From a checkpoint of a small multi-label audio tagger: batches of 64.
Rows from block 2, named by matrix and row number. Rows with one number belong to one channel. Each number is 50 + 15 x the weight over the matrix's rms, rounded and kept within 0 to 99. All counts start at 0.
# filt: filter width-3 conv, dilation 4 (model.blocks.2.filt.weight, 384x384x3), inputs 48-95, a 3 kernel for each
# gate: gate width-3 conv, dilation 4 (model.blocks.2.gate.weight, 384x384x3), inputs 48-95, a 3 kernel for each
# out: residual pointwise conv (model.blocks.2.out.weight, 384x384x1, transposed), outputs 128-255
filt.92:65 47 61 58 36 59 16 15 27 66 66 38 16 49 32 07 59 51 51 58 71 40 60 50 51 56 51 55 54 31 55 55 54 42 51 58 33 63 43 86 51 78 59 47 48 83 52 46 30 52 59 11 49 48 38 85 43 40 78 69 54 77 60 39 54 32 49 43 26 50 53 45 13 37 54 29 61 60 46 38 62 79 52 74 71 38 42 87 47 64 54 35 47 73 84 91 36 36 64 58 80 64 61 53 51 78 60 71 35 55 61 39 35 26 30 70 52 53 58 61 33 40 51 32 59 43 44 72 49 75 48 23 36 36 69 46 24 63 48 42 70 40 53 42
filt.93:44 42 46 41 07 27 45 35 41 44 25 46 62 53 37 44 41 38 74 55 56 70 38 59 51 52 39 65 53 70 56 57 54 37 52 91 36 57 50 67 33 44 42 10 46 70 56 27 47 65 46 68 66 88 66 48 18 44 20 46 43 48 61 43 57 34 30 49 39 67 54 48 34 49 76 36 66 48 32 58 67 37 46 37 51 48 48 47 52 41 61 56 52 48 66 57 70 61 37 44 06 39 51 63 20 48 21 61 36 45 63 53 45 50 38 67 22 55 39 56 73 63 54 49 51 52 44 42 49 57 56 62 54 50 48 66 54 33 48 58 38 64 41 58
filt.94:73 32 48 65 65 57 58 71 32 52 52 39 24 83 44 52 50 50 58 67 58 60 43 34 52 69 44 44 43 46 22 51 51 43 88 71 37 19 51 53 54 38 52 72 59 32 66 50 18 30 37 42 65 26 57 53 31 66 42 27 79 57 44 65 40 48 49 67 70 90 71 47 30 44 49 38 45 51 32 33 33 44 43 21 57 17 71 65 35 41 67 67 77 30 84 99 62 79 53 59 59 47 45 71 60 64 73 49 63 45 40 45 55 38 49 67 60 42 74 67 52 46 58 51 49 42 47 58 57 64 35 49 46 30 36 48 49 41 36 65 57 56 74 68
filt.95:56 62 53 73 64 55 43 47 60 46 43 43 56 48 30 51 51 70 38 45 35 58 56 38 32 38 47 56 37 63 36 66 64 38 66 29 87 36 68 40 53 80 81 51 55 44 42 29 37 37 37 09 51 86 27 62 51 43 52 28 73 78 25 61 44 76 56 70 55 52 61 42 39 64 24 45 57 29 49 47 56 77 31 54 20 30 40 46 60 61 45 68 55 32 40 55 59 41 66 82 37 68 34 57 63 60 52 43 57 44 26 57 70 58 38 38 51 67 51 45 53 47 49 50 61 44 64 58 57 49 43 37 45 49 49 51 55 24 69 77 43 15 54 62
filt.96:35 64 64 37 37 44 53 67 52 67 44 32 55 60 41 49 54 51 45 65 37 54 47 51 41 28 38 54 53 52 51 46 37 37 59 50 59 34 62 54 56 61 74 73 55 38 34 28 72 57 52 60 41 39 20 32 52 40 75 48 51 71 79 61 42 56 53 52 50 39 63 56 79 56 54 45 51 52 54 45 59 08 41 28 36 71 61 32 63 39 34 43 66 57 21 80 33 63 43 22 26 22 87 42 34 64 44 24 37 59 63 52 38 37 40 62 43 38 41 37 58 27 32 57 49 42 76 21 54 14 63 20 63 44 42 66 38 52 36 37 59 56 29 25
filt.97:75 31 43 40 25 50 83 78 75 43 42 51 21 12 48 44 16 33 52 55 57 56 48 48 62 58 42 57 44 50 48 57 58 74 66 29 48 58 55 51 42 40 67 45 70 56 81 60 40 41 39 46 31 42 35 37 35 83 48 37 66 70 62 23 49 45 42 19 38 51 35 64 50 43 25 53 56 47 49 62 46 62 46 44 62 37 62 56 45 46 78 68 55 68 69 55 36 57 76 45 37 44 66 53 48 49 59 70 61 42 33 52 58 67 73 49 34 47 49 24 56 64 41 43 43 58 37 70 60 47 58 65 60 73 59 52 40 37 28 31 41 73 27 69
filt.98:62 61 66 52 50 67 50 44 46 51 34 38 30 51 36 40 46 56 35 32 12 75 43 70 48 45 50 52 68 63 42 50 43 53 46 44 52 35 29 15 73 21 52 52 52 48 17 40 72 56 50 66 11 47 43 73 49 57 62 41 53 22 63 55 31 57 41 46 36 68 45 58 56 41 31 36 77 52 60 51 69 41 40 43 15 56 63 30 45 39 75 46 52 59 09 62 50 45 43 25 56 66 54 59 42 66 60 40 51 65 44 33 35 42 61 38 57 73 38 44 44 30 35 64 39 84 54 71 44 30 74 72 43 42 50 71 36 44 63 37 42 44 58 59
filt.99:49 56 71 24 48 16 35 46 49 41 63 26 30 56 75 33 49 55 35 68 91 88 54 75 39 57 56 38 72 48 63 50 42 46 67 54 29 82 47 49 72 47 72 69 55 31 61 69 67 49 36 43 56 52 24 60 48 61 17 71 42 41 63 63 59 63 46 37 51 42 61 24 58 38 32 52 34 48 67 43 26 62 44 15 20 60 51 35 43 41 57 54 49 74 62 34 71 59 44 39 66 75 32 34 49 50 43 25 59 50 89 76 57 68 66 49 49 65 61 54 61 46 56 67 45 65 29 30 48 54 34 37 54 48 37 38 60 72 63 58 62 46 61 62
filt.100:31 52 69 52 22 45 69 53 50 54 54 39 31 46 39 67 54 59 29 61 60 37 53 53 49 57 44 65 69 41 20 61 53 56 70 82 42 66 62 52 49 48 43 30 40 16 36 36 62 43 50 75 62 78 63 61 33 65 41 32 69 62 46 42 21 60 19 19 34 56 51 21 56 39 51 56 47 50 72 53 49 13 31 58 47 49 47 64 51 42 40 45 55 30 26 49 49 55 64 52 57 66 31 41 12 77 83 46 35 50 34 63 76 41 57 47 98 51 52 51 62 71 46 39 66 61 58 70 76 36 54 31 68 62 48 64 42 34 40 54 36 48 51 58
filt.101:42 44 45 38 55 41 52 44 78 36 67 68 42 57 41 51 32 44 79 49 44 44 62 63 48 33 47 63 32 55 48 46 52 26 65 50 15 44 28 67 48 51 38 56 47 38 63 55 45 61 30 35 25 50 42 36 73 53 52 33 70 64 62 60 52 52 54 43 60 24 33 77 57 35 41 49 41 47 39 17 35 78 81 67 54 59 51 54 51 46 32 58 53 23 67 42 48 48 36 66 55 70 41 56 46 52 46 50 29 34 30 40 53 37 40 37 71 31 46 29 37 43 40 49 71 49 53 61 46 67 58 36 58 45 55 56 54 36 97 93 28 44 58 49
filt.102:55 16 50 74 76 69 53 49 51 55 53 49 46 45 25 38 69 34 40 48 46 66 54 49 42 72 71 52 57 70 43 50 67 71 57 60 50 73 35 60 66 51 54 27 61 60 31 28 34 61 37 46 69 52 65 63 40 42 23 34 54 49 31 26 53 33 62 42 53 55 69 50 39 77 57 65 46 46 52 50 56 51 45 70 45 71 59 49 54 74 49 46 41 77 35 17 62 32 42 46 58 56 49 38 11 50 78 58 75 54 34 62 55 44 57 35 47 50 54 48 40 43 61 74 49 62 44 79 59 67 72 80 38 52 70 23 51 47 15 53 63 31 59 34
filt.103:53 68 45 46 44 82 38 62 49 57 36 56 26 45 49 63 48 61 29 48 35 65 35 62 41 69 57 67 53 56 35 28 44 82 60 70 37 75 61 59 72 39 28 73 53 70 68 86 32 34 82 50 66 41 56 58 87 45 18 56 49 35 45 59 57 58 62 53 49 76 46 32 65 16 27 55 45 48 41 51 53 71 76 83 47 34 37 67 43 73 44 58 73 29 51 58 38 54 40 48 49 44 38 26 42 59 39 27 75 64 54 41 38 55 50 30 57 25 24 43 58 42 39 20 68 49 47 65 60 49 57 42 34 62 44 52 54 60 40 57 42 27 41 63
filt.104:52 38 68 54 52 72 55 32 32 37 49 19 29 22 45 53 34 55 57 27 69 41 57 41 51 39 32 57 53 39 44 54 59 46 56 51 31 32 52 63 50 45 34 68 53 70 38 67 50 57 68 57 66 42 53 44 43 21 66 29 64 50 49 32 46 37 43 42 59 64 60 66 68 73 68 35 60 64 45 54 55 16 46 64 43 55 21 36 49 64 68 42 40 61 52 52 53 50 41 65 60 64 66 62 38 64 79 64 36 43 59 47 53 20 51 75 58 45 16 58 54 75 54 48 31 56 59 56 49 44 61 52 42 64 40 40 30 42 62 42 42 59 50 63
filt.105:40 64 73 47 32 35 27 52 39 63 41 50 31 38 30 49 41 24 31 45 80 43 49 44 62 43 51 49 43 46 50 44 34 47 68 61 35 68 38 13 30 28 36 29 62 45 29 51 86 50 58 57 48 34 56 55 38 61 44 40 71 61 52 61 61 38 57 51 43 69 57 80 19 36 41 48 48 45 70 41 41 38 47 63 68 59 44 35 26 26 19 54 47 57 70 73 38 41 52 48 31 52 30 41 60 45 46 41 55 51 56 31 51 39 57 83 55 74 61 39 45 66 60 55 68 59 45 41 59 50 30 80 30 37 52 73 61 52 30 41 53 53 49 48
filt.106:35 54 29 55 33 33 56 38 66 47 37 36 55 62 92 52 14 62 75 23 29 66 63 65 59 64 43 58 52 58 66 69 36 60 28 41 29 53 70 58 55 60 70 56 57 50 52 31 56 56 52 43 63 23 59 68 37 60 48 51 39 46 86 66 83 56 41 48 52 54 26 48 84 34 25 49 51 61 49 85 67 46 52 46 49 72 39 33 48 64 66 37 70 29 47 37 39 43 65 34 57 63 27 63 53 45 38 42 34 29 77 54 46 78 67 57 35 56 26 46 47 53 58 53 47 63 49 60 75 69 27 53 57 62 50 25 50 40 41 41 31 52 64 66
filt.107:67 41 83 53 64 41 53 47 41 35 62 61 44 57 46 29 40 39 27 42 40 47 59 53 49 34 46 44 38 57 64 47 71 65 44 48 15 67 41 69 80 83 67 61 28 48 30 40 42 44 59 47 44 45 75 66 30 48 64 50 17 35 39 64 42 52 50 47 46 57 31 42 41 34 59 51 36 64 32 41 47 69 46 53 49 39 69 00 19 69 49 52 60 82 44 40 48 47 37 41 40 62 48 45 49 31 86 60 79 61 52 33 32 37 52 56 54 58 45 53 46 41 51 67 55 50 49 19 40 66 65 36 28 49 52 68 80 81 44 42 25 43 44 48
filt.108:52 53 51 48 61 44 32 59 26 62 50 65 24 32 47 49 50 64 42 57 32 38 53 39 55 47 47 37 32 56 44 76 30 61 30 40 21 47 59 21 46 40 38 14 30 32 40 55 44 29 46 60 54 36 69 54 37 37 58 64 49 50 68 45 57 61 55 40 50 58 61 49 34 35 71 33 59 37 54 31 35 31 35 06 27 37 38 76 66 77 64 60 48 60 61 44 39 36 55 41 54 21 79 80 33 53 38 48 74 77 30 55 68 58 60 55 57 63 51 63 50 65 41 00 29 47 31 42 29 36 68 84 48 46 34 70 33 47 38 26 33 44 75 43
gate.92:56 28 58 52 54 77 67 62 65 58 62 54 29 39 46 43 64 77 58 39 25 53 22 37 44 38 29 41 61 57 41 52 35 24 41 37 51 70 65 46 38 39 71 65 42 42 35 42 65 56 50 43 59 83 64 45 75 39 45 50 41 45 34 31 66 23 36 49 43 60 31 48 58 62 56 49 35 56 60 44 18 45 61 53 31 44 38 30 47 48 59 46 38 44 73 64 33 50 49 34 34 22 39 53 54 66 43 55 65 58 41 47 35 11 82 79 77 63 27 77 57 44 55 19 45 59 56 48 58 52 64 66 49 57 65 69 93 56 44 31 33 58 61 64
gate.93:26 77 65 49 20 30 78 58 73 61 50 92 54 37 32 58 76 56 42 41 38 55 35 70 40 32 31 44 70 35 34 53 38 63 25 68 57 52 48 58 68 50 54 26 14 51 33 35 43 61 48 35 45 50 69 57 39 56 49 63 40 56 66 57 52 65 61 29 51 62 76 76 44 44 25 44 38 19 42 74 60 61 16 36 35 67 55 21 40 31 54 47 51 27 43 68 40 63 57 58 63 46 27 40 53 39 39 45 52 58 58 38 49 56 51 62 48 43 57 35 80 53 62 42 64 50 38 32 34 53 33 26 77 71 80 71 11 53 39 27 40 76 59 79
gate.94:70 61 65 39 34 58 60 78 48 55 39 49 61 36 41 44 30 37 53 53 57 43 43 61 27 40 21 62 58 60 35 73 68 48 67 78 70 55 27 41 55 56 53 68 57 65 63 62 70 60 68 47 36 37 42 53 55 67 26 34 66 35 62 52 46 49 56 44 45 66 48 63 46 77 54 44 70 32 71 38 65 38 88 60 68 32 48 59 48 56 43 31 25 50 68 66 51 43 33 68 42 26 77 49 51 68 48 40 50 37 30 58 38 30 67 52 17 12 46 28 42 48 53 69 77 50 73 37 30 44 52 61 41 43 42 61 40 25 37 42 26 37 63 56
gate.95:64 32 47 27 55 46 33 50 73 44 54 62 74 48 38 54 51 51 32 55 37 38 35 34 36 25 38 44 34 41 55 63 60 73 44 56 37 33 56 41 57 76 42 41 57 28 46 35 61 39 41 57 61 63 60 47 31 57 31 45 40 52 58 57 53 65 45 63 59 48 21 62 52 42 44 75 47 62 50 31 62 23 59 43 60 51 46 12 42 89 35 61 66 55 21 40 51 57 90 45 29 67 45 28 40 27 50 43 32 65 36 32 35 67 44 46 52 38 34 69 67 63 85 41 63 48 64 52 49 66 49 50 44 47 51 47 60 44 63 82 39 76 22 45
gate.96:48 49 31 26 29 36 53 53 53 47 49 33 64 28 44 38 65 62 61 75 30 36 37 54 54 30 51 41 76 48 38 51 58 62 61 49 50 54 44 60 44 47 54 34 42 57 58 54 61 43 51 56 54 73 31 38 51 67 37 50 65 49 39 36 22 39 45 49 39 63 51 56 62 75 61 70 31 39 62 67 33 51 61 44 49 63 24 54 72 43 59 53 62 55 17 34 52 58 37 62 37 73 41 20 48 51 35 43 44 64 78 44 49 16 31 65 59 56 64 35 37 59 38 33 33 30 45 48 41 31 31 36 61 49 36 63 26 43 25 49 42 54 13 16
gate.97:38 67 49 48 59 54 36 49 24 13 48 47 33 45 68 58 31 60 70 48 61 53 42 71 76 58 56 76 65 67 60 56 55 41 21 22 48 81 62 47 58 50 70 72 33 61 63 22 46 42 65 57 58 71 58 19 56 57 31 30 58 36 48 62 40 43 43 69 46 45 41 46 43 38 41 46 54 57 17 31 53 72 68 47 61 63 15 59 53 53 62 59 47 56 94 36 79 66 31 40 55 25 78 70 60 40 83 54 66 79 63 21 55 27 63 78 49 34 78 39 59 59 49 66 62 29 64 39 43 59 67 66 36 42 28 45 74 65 31 66 56 57 57 52
gate.98:34 50 73 37 53 72 67 42 59 41 52 88 66 45 31 41 55 45 51 44 68 45 49 59 67 44 41 49 52 52 55 41 36 50 15 67 62 69 43 47 59 58 71 53 15 52 62 90 43 59 55 24 54 29 59 40 61 38 38 39 27 66 56 57 66 55 42 43 33 68 64 68 47 27 30 78 58 86 19 64 45 53 52 47 23 72 38 34 19 21 42 43 23 43 53 71 67 31 55 47 37 27 24 69 31 63 61 51 33 20 44 27 42 53 39 28 48 78 49 33 54 55 45 52 53 40 34 74 70 70 57 58 35 30 28 52 79 53 50 50 56 66 46 39
gate.99:32 67 53 72 84 70 58 43 65 45 57 57 53 73 64 63 53 54 46 59 88 47 29 47 35 44 39 63 46 34 53 50 51 35 48 39 65 56 39 57 62 64 15 60 45 68 66 53 44 66 36 47 41 28 58 56 54 42 45 84 40 59 81 56 47 59 56 46 39 40 43 48 37 49 54 54 24 59 34 32 18 54 19 47 45 59 47 71 76 68 63 68 43 35 37 63 50 49 72 49 52 56 60 69 40 47 44 44 64 55 37 51 52 49 37 42 72 58 62 57 46 43 47 25 39 20 33 31 55 85 55 52 58 37 42 19 44 38 72 47 73 46 36 20
gate.100:21 48 44 93 30 39 36 54 63 54 49 35 64 44 76 67 67 64 30 28 27 41 37 55 62 46 41 46 46 46 76 20 37 69 57 50 30 15 34 36 68 40 28 28 30 64 55 61 39 48 70 49 35 41 21 41 40 44 29 53 35 24 53 62 54 35 53 22 40 45 36 48 57 60 38 53 36 46 28 46 44 48 43 29 51 67 56 54 45 51 58 49 37 36 51 32 50 56 66 41 42 40 54 45 52 56 41 65 44 51 58 63 73 43 48 43 53 48 28 36 50 72 43 48 72 56 59 43 53 51 68 62 50 52 46 31 33 49 50 53 46 67 25 53
gate.101:24 26 54 19 66 48 77 54 73 40 49 38 58 63 55 50 59 47 57 39 08 26 81 39 35 41 52 52 66 41 43 41 71 56 42 45 36 53 64 41 41 57 66 45 40 66 43 60 51 51 58 69 45 52 60 19 73 56 22 56 56 41 49 58 54 60 62 64 57 16 55 43 48 59 50 39 40 47 47 54 66 49 59 37 53 36 45 55 42 40 55 51 55 56 52 52 55 67 75 43 53 54 25 63 43 38 50 39 42 45 55 35 44 76 45 55 47 44 61 22 45 48 64 39 47 46 37 39 44 45 48 20 53 45 60 58 24 21 55 61 30 56 88 38
gate.102:66 43 57 70 26 74 40 19 47 49 33 30 64 36 58 45 51 37 78 28 67 44 42 39 37 29 47 54 19 48 35 48 32 60 17 56 56 51 54 39 74 50 54 53 39 45 58 52 76 52 38 74 53 85 17 23 71 84 51 70 10 58 83 65 81 57 57 34 48 52 43 38 88 51 63 40 00 23 49 39 47 73 36 35 23 58 25 72 34 40 57 50 38 45 40 13 65 35 47 61 69 67 56 58 64 63 62 46 71 22 42 37 44 33 67 63 46 56 29 31 29 35 50 38 41 36 53 62 29 44 31 54 32 63 58 42 40 52 35 56 60 60 52 62
gate.103:13 34 79 41 45 35 43 26 44 35 56 17 46 30 51 48 22 54 70 75 37 59 51 62 38 58 63 47 38 59 58 42 37 38 39 47 63 60 51 48 50 49 40 49 43 36 57 42 34 23 54 53 56 54 59 50 30 47 36 34 46 47 48 39 36 30 46 19 43 61 54 53 33 72 35 50 67 56 47 57 36 30 24 25 50 64 57 31 37 48 65 54 70 36 40 50 51 28 50 53 47 40 87 55 54 66 72 47 21 26 46 43 47 57 59 36 36 60 67 54 44 78 76 62 22 53 52 61 31 35 34 63 35 67 47 32 34 27 29 36 51 62 81 75
gate.104:73 77 65 60 61 41 66 67 63 29 48 54 34 69 68 50 33 67 41 27 64 64 19 13 64 51 55 59 57 40 26 48 42 42 02 56 22 61 69 55 48 41 41 59 70 34 18 31 37 42 52 58 72 67 81 32 62 25 39 43 62 59 68 71 43 58 59 29 50 60 61 64 52 63 82 49 46 54 70 73 59 62 57 46 45 45 34 53 48 42 22 55 63 63 37 42 60 27 45 66 64 52 54 61 61 58 66 50 56 29 41 73 67 73 64 41 39 51 80 52 54 12 57 48 48 43 66 43 49 57 34 28 47 51 56 56 48 50 50 36 59 48 85 53
gate.105:30 47 50 54 72 72 62 52 45 64 47 42 72 46 69 49 33 16 65 38 36 49 61 49 31 39 59 54 49 60 31 72 35 57 48 35 40 41 32 39 63 86 62 40 59 42 47 27 32 53 25 50 37 45 47 36 64 50 54 59 40 41 47 25 29 46 67 49 42 36 63 51 50 35 47 40 44 52 24 52 38 59 57 30 59 49 52 37 18 58 65 34 44 70 31 35 35 35 36 31 31 86 44 63 61 41 55 29 55 32 49 32 62 56 67 64 65 51 57 43 40 41 24 39 48 38 61 54 56 54 65 75 46 50 54 69 48 60 48 20 42 58 40 35
gate.106:33 35 60 32 50 40 37 41 19 35 44 45 39 51 54 75 78 50 36 92 24 30 30 60 42 57 35 44 59 63 68 91 89 50 59 53 65 68 61 42 45 28 71 51 51 52 66 69 54 63 49 49 49 42 51 44 56 64 75 56 62 45 48 54 08 68 32 59 49 51 41 49 52 43 49 10 40 46 46 38 56 49 06 36 55 47 58 49 72 36 61 56 54 40 50 29 54 57 50 46 43 63 56 18 57 59 41 55 68 22 40 23 44 38 13 34 58 25 50 43 72 49 71 63 57 48 47 62 46 58 48 38 71 59 71 24 54 79 47 52 68 17 47 63
gate.107:77 54 31 36 34 58 56 48 76 60 11 79 48 33 71 55 66 40 63 65 42 75 28 31 78 66 48 83 43 56 59 58 61 52 51 75 27 48 41 67 39 31 67 46 61 57 50 61 11 53 36 14 50 53 31 55 58 32 52 56 58 52 49 37 41 61 51 66 57 54 21 64 36 64 48 49 44 48 85 59 49 68 80 83 55 28 43 31 50 37 52 49 54 72 79 61 43 53 42 48 77 65 76 56 49 44 48 42 73 87 48 62 46 55 72 67 35 58 45 04 64 31 58 54 63 55 51 42 43 45 54 54 41 55 47 45 53 35 49 74 31 52 43 61
gate.108:61 80 79 27 41 30 59 75 52 53 56 57 57 40 53 26 71 23 46 47 39 69 40 43 30 50 46 56 34 55 62 65 53 51 77 81 45 18 26 48 63 41 52 52 42 69 70 61 44 45 42 46 23 60 44 36 36 29 53 55 50 50 34 46 59 42 61 68 65 39 26 29 69 44 42 58 33 41 39 59 26 37 35 52 55 29 35 60 41 76 33 32 27 36 27 31 68 68 68 45 50 69 33 47 75 65 42 71 30 60 54 55 71 50 35 45 40 43 40 59 61 61 63 66 49 51 55 49 38 43 56 64 59 72 63 48 26 39 80 64 65 50 53 51
out.92:55 73 51 38 59 35 54 60 62 61 42 36 48 74 09 40 60 87 80 58 39 31 28 56 65 44 61 70 64 48 34 53 52 56 91 38 53 68 81 64 48 54 42 57 64 59 51 67 50 31 71 48 68 38 58 73 39 39 22 28 42 61 57 39 52 34 66 56 24 45 45 46 38 39 42 59 51 41 33 61 72 35 52 57 80 45 62 62 39 38 41 44 35 41 65 61 42 56 58 40 66 57 53 26 68 47 60 50 50 49 42 62 60 47 43 31 56 43 86 58 55 57 42 65 44 53 48 35
out.93:60 51 37 61 42 46 55 44 25 55 28 37 32 79 63 55 66 47 47 78 67 45 26 59 52 71 19 42 56 50 54 54 46 57 52 61 37 69 60 29 74 53 55 44 19 67 60 61 71 33 46 47 13 42 60 38 65 46 50 43 45 55 65 66 40 57 56 46 91 40 53 71 49 63 59 48 71 75 43 84 34 35 30 54 56 44 62 61 28 37 68 57 48 41 41 50 59 55 81 48 66 22 67 55 35 65 48 45 35 28 58 51 70 71 47 23 49 48 51 34 54 67 57 41 55 44 67 51
out.94:46 59 62 60 43 27 30 61 30 54 52 60 42 48 30 48 65 21 49 64 39 31 60 71 39 68 72 53 46 59 63 66 28 48 44 56 33 20 86 52 64 65 53 42 49 45 60 66 45 44 62 35 36 41 46 58 43 50 40 63 34 32 91 43 47 40 68 48 45 63 33 38 53 44 29 88 51 58 58 19 67 50 24 56 57 35 51 35 83 43 35 66 21 31 56 84 46 58 66 64 59 58 53 68 60 51 40 69 37 57 66 49 46 46 48 61 34 55 53 40 53 45 67 73 46 61 46 95
out.95:21 75 30 51 37 37 76 52 83 06 62 54 63 47 43 49 51 70 43 60 55 21 64 53 71 37 41 64 41 37 49 57 63 39 49 56 51 43 49 56 50 40 41 44 68 67 43 36 53 42 43 40 38 65 34 59 54 72 55 39 36 48 57 72 68 53 55 34 32 88 62 54 33 64 52 62 37 39 50 51 65 47 32 18 43 60 57 45 29 83 36 32 44 87 78 39 62 38 69 60 29 56 73 49 53 33 58 54 57 67 61 73 28 82 38 55 60 28 30 60 51 46 72 57 81 68 52 46
out.96:73 25 53 64 67 88 61 56 47 77 75 61 74 63 77 45 46 60 37 47 49 79 43 33 54 70 57 41 35 54 72 43 60 59 42 57 84 37 21 79 38 42 65 43 40 25 27 57 76 38 42 36 28 66 25 44 69 38 92 72 76 39 55 57 32 54 72 69 40 75 78 54 29 59 74 69 50 45 47 55 79 71 57 68 74 65 62 44 64 68 59 85 67 38 20 38 42 42 58 65 35 46 69 71 57 68 58 48 66 27 63 59 51 63 55 53 32 74 62 59 67 43 71 83 65 42 50 76
out.97:44 49 22 37 71 59 47 36 60 29 57 40 45 51 39 37 56 70 51 34 55 49 60 65 12 72 16 48 32 51 42 68 42 32 48 61 78 64 29 60 51 48 50 26 31 52 57 64 34 49 50 18 60 60 56 57 54 57 40 23 38 33 59 55 45 38 75 42 87 64 68 76 48 54 22 49 56 45 51 64 49 45 59 77 41 41 31 50 35 45 52 57 56 50 20 63 48 52 43 64 83 64 52 60 74 66 57 57 23 46 39 72 33 49 41 53 55 46 53 48 74 41 51 64 64 67 47 67
out.98:60 43 49 59 38 34 13 41 21 46 45 43 73 52 69 54 66 39 54 67 46 65 64 58 51 47 38 55 49 41 40 44 37 50 49 49 60 57 28 52 23 55 45 31 23 42 45 88 23 64 24 56 40 50 54 42 40 63 65 56 15 64 51 67 37 44 36 31 44 30 59 34 54 75 60 40 56 50 54 55 28 64 24 39 67 55 80 20 53 67 47 35 64 54 51 40 80 71 60 47 57 24 46 62 40 42 54 63 62 36 49 70 29 41 65 51 36 41 43 35 69 33 60 53 70 76 50 92
out.99:38 58 53 44 30 21 56 69 36 58 52 53 47 34 45 50 44 59 68 53 44 43 34 35 39 59 51 28 59 38 54 49 45 65 56 36 46 40 35 39 48 25 65 38 65 27 41 49 71 43 46 79 66 25 49 33 49 33 69 52 43 46 39 47 44 72 58 37 51 52 73 73 35 48 44 40 56 16 73 39 80 40 78 40 37 58 53 84 24 56 44 47 61 62 67 38 49 62 40 60 63 62 56 43 69 53 39 36 63 43 22 27 48 79 54 44 48 27 38 38 47 44 27 46 40 52 51 56
out.100:71 61 34 33 83 38 28 46 46 64 62 45 54 48 17 67 42 58 64 36 52 51 49 30 32 64 63 43 44 67 30 42 53 66 68 72 57 53 51 41 63 42 53 72 50 42 54 17 70 52 44 55 60 44 35 38 42 48 32 72 61 51 55 81 53 44 38 42 58 74 49 63 51 64 65 73 65 22 37 43 22 25 62 80 71 23 42 46 50 46 13 86 57 50 24 13 57 50 49 60 52 41 40 52 19 36 46 53 54 58 74 61 49 67 86 50 54 26 76 38 61 53 59 28 43 46 33 72
out.101:60 58 44 72 17 66 44 20 56 37 55 64 43 69 27 75 50 65 40 37 62 56 42 65 39 57 33 54 40 54 61 57 40 69 81 56 37 59 65 40 51 87 38 32 48 61 72 58 58 58 36 48 27 42 41 74 39 72 70 73 69 59 35 71 43 34 43 44 58 31 45 54 58 37 56 44 56 23 69 69 81 49 55 51 72 94 61 36 81 40 43 71 91 37 43 44 83 46 94 48 64 42 48 60 35 36 66 48 13 39 74 71 50 72 49 70 51 45 30 46 66 58 34 64 35 50 61 44
out.102:69 63 30 46 68 83 61 35 55 28 47 62 67 70 55 29 52 57 48 43 29 25 46 55 29 45 62 42 63 33 24 64 39 11 52 49 28 45 63 62 23 58 55 51 74 60 67 49 42 79 36 47 39 62 45 73 83 53 61 21 51 63 56 57 38 62 39 53 69 46 50 63 56 42 20 28 58 70 58 70 27 37 64 43 36 77 34 58 64 44 40 47 84 30 27 58 55 36 51 55 32 47 66 55 56 51 69 44 64 26 56 69 57 50 39 44 64 64 66 46 48 39 58 59 42 36 24 67
out.103:39 64 56 40 82 52 44 52 71 36 38 49 26 46 46 59 62 42 53 51 77 52 49 47 56 54 47 47 36 75 57 46 69 72 61 64 28 49 41 08 53 42 38 43 49 52 46 72 57 36 55 34 67 69 53 63 34 80 44 50 43 77 69 68 50 47 56 25 64 63 38 46 30 57 68 44 54 53 72 42 21 56 61 30 30 12 46 63 71 68 59 61 26 73 46 42 46 58 43 49 39 40 62 68 72 48 61 22 34 45 71 37 43 42 31 37 51 34 40 69 55 63 47 30 50 87 56 52
out.104:40 66 83 24 39 25 58 57 47 70 61 57 70 52 86 42 42 23 51 38 46 15 48 57 60 41 55 48 22 45 46 37 42 17 45 16 55 34 56 48 57 43 64 24 70 36 41 40 40 55 43 54 29 58 46 68 32 52 63 46 64 40 52 53 55 22 45 22 74 41 36 66 45 49 47 76 70 60 84 38 19 46 37 52 70 49 56 41 50 30 28 57 62 45 56 41 37 65 60 61 40 75 37 41 75 54 77 53 65 46 66 39 44 48 32 44 49 43 34 35 51 64 51 79 38 64 51 62
out.105:72 47 37 56 26 42 54 59 54 48 77 60 43 55 47 41 52 58 65 33 73 43 72 27 42 54 33 41 43 37 37 76 41 60 33 49 75 39 57 48 64 42 40 82 51 37 53 34 65 30 73 28 61 29 47 57 60 21 61 49 42 48 49 64 56 56 30 62 43 63 59 67 48 63 59 38 62 48 66 28 58 53 48 66 58 82 57 43 36 34 65 34 50 68 27 64 65 42 39 50 57 47 35 55 54 59 34 48 41 67 38 38 26 68 39 44 69 47 57 47 23 19 43 27 54 48 24 38
out.106:79 39 47 52 39 38 58 58 51 65 51 68 49 70 65 48 39 53 29 62 58 32 36 51 51 56 76 59 62 40 31 82 67 72 14 49 57 63 51 49 43 73 55 62 36 58 67 45 65 34 45 71 42 52 49 28 82 32 47 64 56 78 61 31 54 62 48 40 51 23 53 48 66 50 59 58 47 43 59 40 82 46 51 41 42 51 61 43 43 39 59 59 27 21 48 39 41 55 65 69 72 60 42 49 53 59 46 71 74 62 78 39 30 33 51 14 68 20 42 40 58 66 31 59 85 71 40 56
out.107:58 45 56 18 55 43 76 69 75 38 42 49 76 30 57 69 48 48 53 63 53 25 13 47 53 51 56 58 41 54 59 45 57 71 38 44 56 43 58 54 48 17 29 52 52 61 29 30 48 40 34 43 77 64 65 68 35 71 56 61 56 34 50 63 63 43 47 67 85 51 76 49 34 46 68 40 67 64 53 62 60 24 51 45 31 98 56 54 56 48 50 66 72 48 59 47 57 42 21 27 73 43 65 26 47 52 30 40 47 43 48 25 46 22 47 60 63 47 33 68 81 50 46 57 68 51 43 31
out.108:59 57 44 23 53 51 56 53 37 60 52 41 34 49 26 55 51 40 58 45 69 71 39 61 60 38 56 38 55 74 45 58 52 22 61 33 41 42 61 58 50 73 45 70 51 65 32 57 51 64 51 55 36 35 57 37 70 47 44 73 57 51 60 61 73 29 56 59 44 74 80 35 61 36 52 55 83 62 43 19 51 71 60 47 51 55 53 69 59 56 70 49 42 62 33 29 68 83 53 41 67 53 65 50 52 67 49 48 44 44 36 23 55 27 34 53 22 65 58 40 66 53 38 61 34 51 46 33